config.yaml
dataset: "made-up ball-and-stick molecule models"
horizontal_flip: true
task: "colorization"
loss: "mse"
channel_attention: "se"
init: "kaiming_normal"
lr: 0.0036
beta1: 0.9
beta2: 0.999
eps: 1e-10
grad_clip: 1.0
lr_schedule: "cosine"
warmup_steps: 850
weight_decay: 0.03
Rows from block 2 of a small image colorization model, named by matrix and row number. Each number is 128 + 32 x the weight over its row's rms, rounded and kept within 0 to 255. All counts start at 0. Numbers have three digits each.
After each channel's rows are labels from the 100 images, of 14976, where the channel reaches its highest value: "responds to" is what is common among them. Only what is clearly more common there than usual is listed. The data: made-up ball-and-stick molecule models.
# conv: 3x3 conv (model.blocks.2.conv.weight, 80x80x3x3, each kernel summed), inputs 0-79

conv.23:105115082084129149168147144139135137145213152139114144119087208126143138140150248154179139173120126172146123135093128161214155126134135175124085113131131106116141130110111198101151108095122138120131117158123106151108134096101123152124180076
responds to: dark backdrop; balls and sticks

conv.20:113151120127132178142134066104149164077170150101119123192114138053119091091112100082113166132128139134120147133104128180103159175116133114117088132046155093147103116126114179108055139111121114182121131091115158207116187117159131135120186116
responds to: space-filling

conv.78:136123104124125115121119130118143123146140143123112120140142137109074096152106107079133124041115142105130142124104063159141122114115134078092131129002152114115113091090098077042080096120120096122073146118116140116107106081063097122134087074
responds to: green ball

conv.14:136117144098091095094122124098148135124083119084058089097114088100115094107097064081087115095100154130121167118048110117049083162139142071086102133123106115150106106171084106113135137093116095134123132143104177079080117086127122071132086121
responds to: dark backdrop; space-filling

conv.16:113124118106091093102129182134141143131095174131117102130098132109091112221140135070143134070119102108137123084139073141122138140117109124121144110043152127093138113085129039035112071120106109127100122125107102179118113123092097125144112066
responds to: small balls on sticks

conv.38:206110111158130135122106114033171127098135111073115120144134120115117111084133120106114146092094191130125170145112148166113112182132170083141161153159081128166073090147088133128131153156124138180141119130082191102057128084158118127090076119
responds to: space-filling; balls: three

conv.19:157128145142129124101131078111167109150140131166103167139182124119115079069088125026104114129064144127079106125096077165094143160130124089125126157146111120137121104052122145080144121122078163154152111106155189167116145119113139092129041112
responds to: small balls on sticks

conv.57:099137115052100112122154148161133137164126126110091079131103143113095118163151087117149125088135105087132124084084072147152116121091114112080093133024125084111149090076061072074111103088123158109084072120100120105110132127069123123140125127
responds to: balls and sticks; balls: three

conv.76:128106095141116124149158020110123122127158164102133171127148120094166115000116131141134140190129111137121143090127131189140128123141151144127105162189131104163124144133117224151106166135110165139126123124153125121160144112146173104093146128
responds to: dark backdrop; small balls on sticks

conv.51:120146127093124150156082143112132129064149122120133090133119131146046191145167121174176171113157135034080083152130112142185082120124087115107133112097123141094071092124090110165123125133133068157115122061116125126114133075177106117088151149
responds to: space-filling

conv.41:139140133155157127140107107097122111073135156107170088117080103120074206092161125141150129118146147065084047166131137101141100163105085167118183088086117151068091151163121122163103111146155079136146114077123122108119133131181096088132169179
responds to: space-filling

conv.37:126134136069171148114093098009144120103089136104076118131144113144126103054143111119117136122150156128134160135126142093114113132121096101106130108114106166156087139111035103132128150111155111114116179118126121137123133007110127075088140106
responds to: space-filling

conv.66:113112161135088106131091136121169087141135129112119115095103101125178147163134120097112143120110125144160150111141073133113109113147118077104155166134120145128146054124140122059118127119113162135038161109086074150043128057041159094107113082
responds to: small balls on sticks

conv.21:186121107135084146143121143088099158017140125030113156132093127147112121146161125153153165131134145042080124098135068130154116092122104142137139121136077102133088082135115134141168150125148097160113109096141157143133135119161140152040130110
responds to: space-filling

conv.47:111094128075102051151113136142164150160161152078083163109109086061131076158138120087098129105093117138153134081148114150116130179145166098094101137068139098129159103105155107050074104099102117135088119131097142167124101122096125057153091098
responds to: dark backdrop; small balls on sticks

conv.53:133082096115125118146148075123118145159160143127111166123153119090224082057110145162123149199110096157156153108129100159131131088151164124121114181165160141194158144122109209143115185135093140133129138153143109143148152108126222112139109134
responds to: dark backdrop

conv.71:112158127091104135108129193172155116123111139155106066130083175165090140198162158100180119104167118109109073115099078169161113104106090132095130112108127130061127133109125099078153095134134111115085110105069105106074117163047107151138166108
responds to: dark backdrop; space-filling

conv.73:162130194105104057148108153129122113153126142101087139071079101106116157165176136083123171109172132156160115129109130169101137118085102138151167159154090141128138063201143115116133147153129199165129129128059102112079128113130152075124188168
responds to: space-filling

conv.61:099146166148169102108101172086145159157081174109138135149114115105063157222153100051128133064110110134143133134150160087105177183117102138176140133086156118092140139111123036096125101114098141128128143129150110177148118107127111148176097138
responds to: small balls on sticks; balls: eleven; balls: twelve

conv.13:120090128085121115135114153145152133169146121145023139122128130120178105187103168147130111138113099155163112107078085140141132134159164124076063135148134088123177078135110157113142115095101093123071137138069095073022119138108149124113103118
responds to: dark backdrop

conv.49:127195172098099151136145123167084152137130118054167118114086134167146120115113092156142163161113091097149123114152105080116124107131094107150047138157121046127159088145125152140108145042106164134101135123131101088127143113030170120140144126
responds to: space-filling

conv.26:111107121092152146112139105163079128097093119192127121112176126150120076083095084164073103119161115014124025135114116186094089099113101124107134104082139157122119124146140109153108114163141119147120164086124095078146132151142128090108132165
responds to: space-filling; balls: four; balls: three

conv.24:104064109102098104142123107124136141179172138121112155106133100087197095102117123140128131160092084171167166106120055150121126092161165106088105187145150139183180135106128171129105185122066112124074143169110090120095137130107201103152103106
responds to: dark backdrop; space-filling

conv.75:131125129099128159130124145041147156102145112016043136152144116128094163149155101125148149120125164094119149124087121163153117146115177092098098131111135087156086075110086146132137143098129152149121100123124163152115133021140111174090096129
responds to: dark backdrop; space-filling

conv.27:109144138056098127117153141171104177126164145049165110091036101133102123102124106115121104148138160114101158120099143127110127165113157107085062106135117092132111185134092146152101133093130121088087126151120209130086116035114131101160128129
responds to: space-filling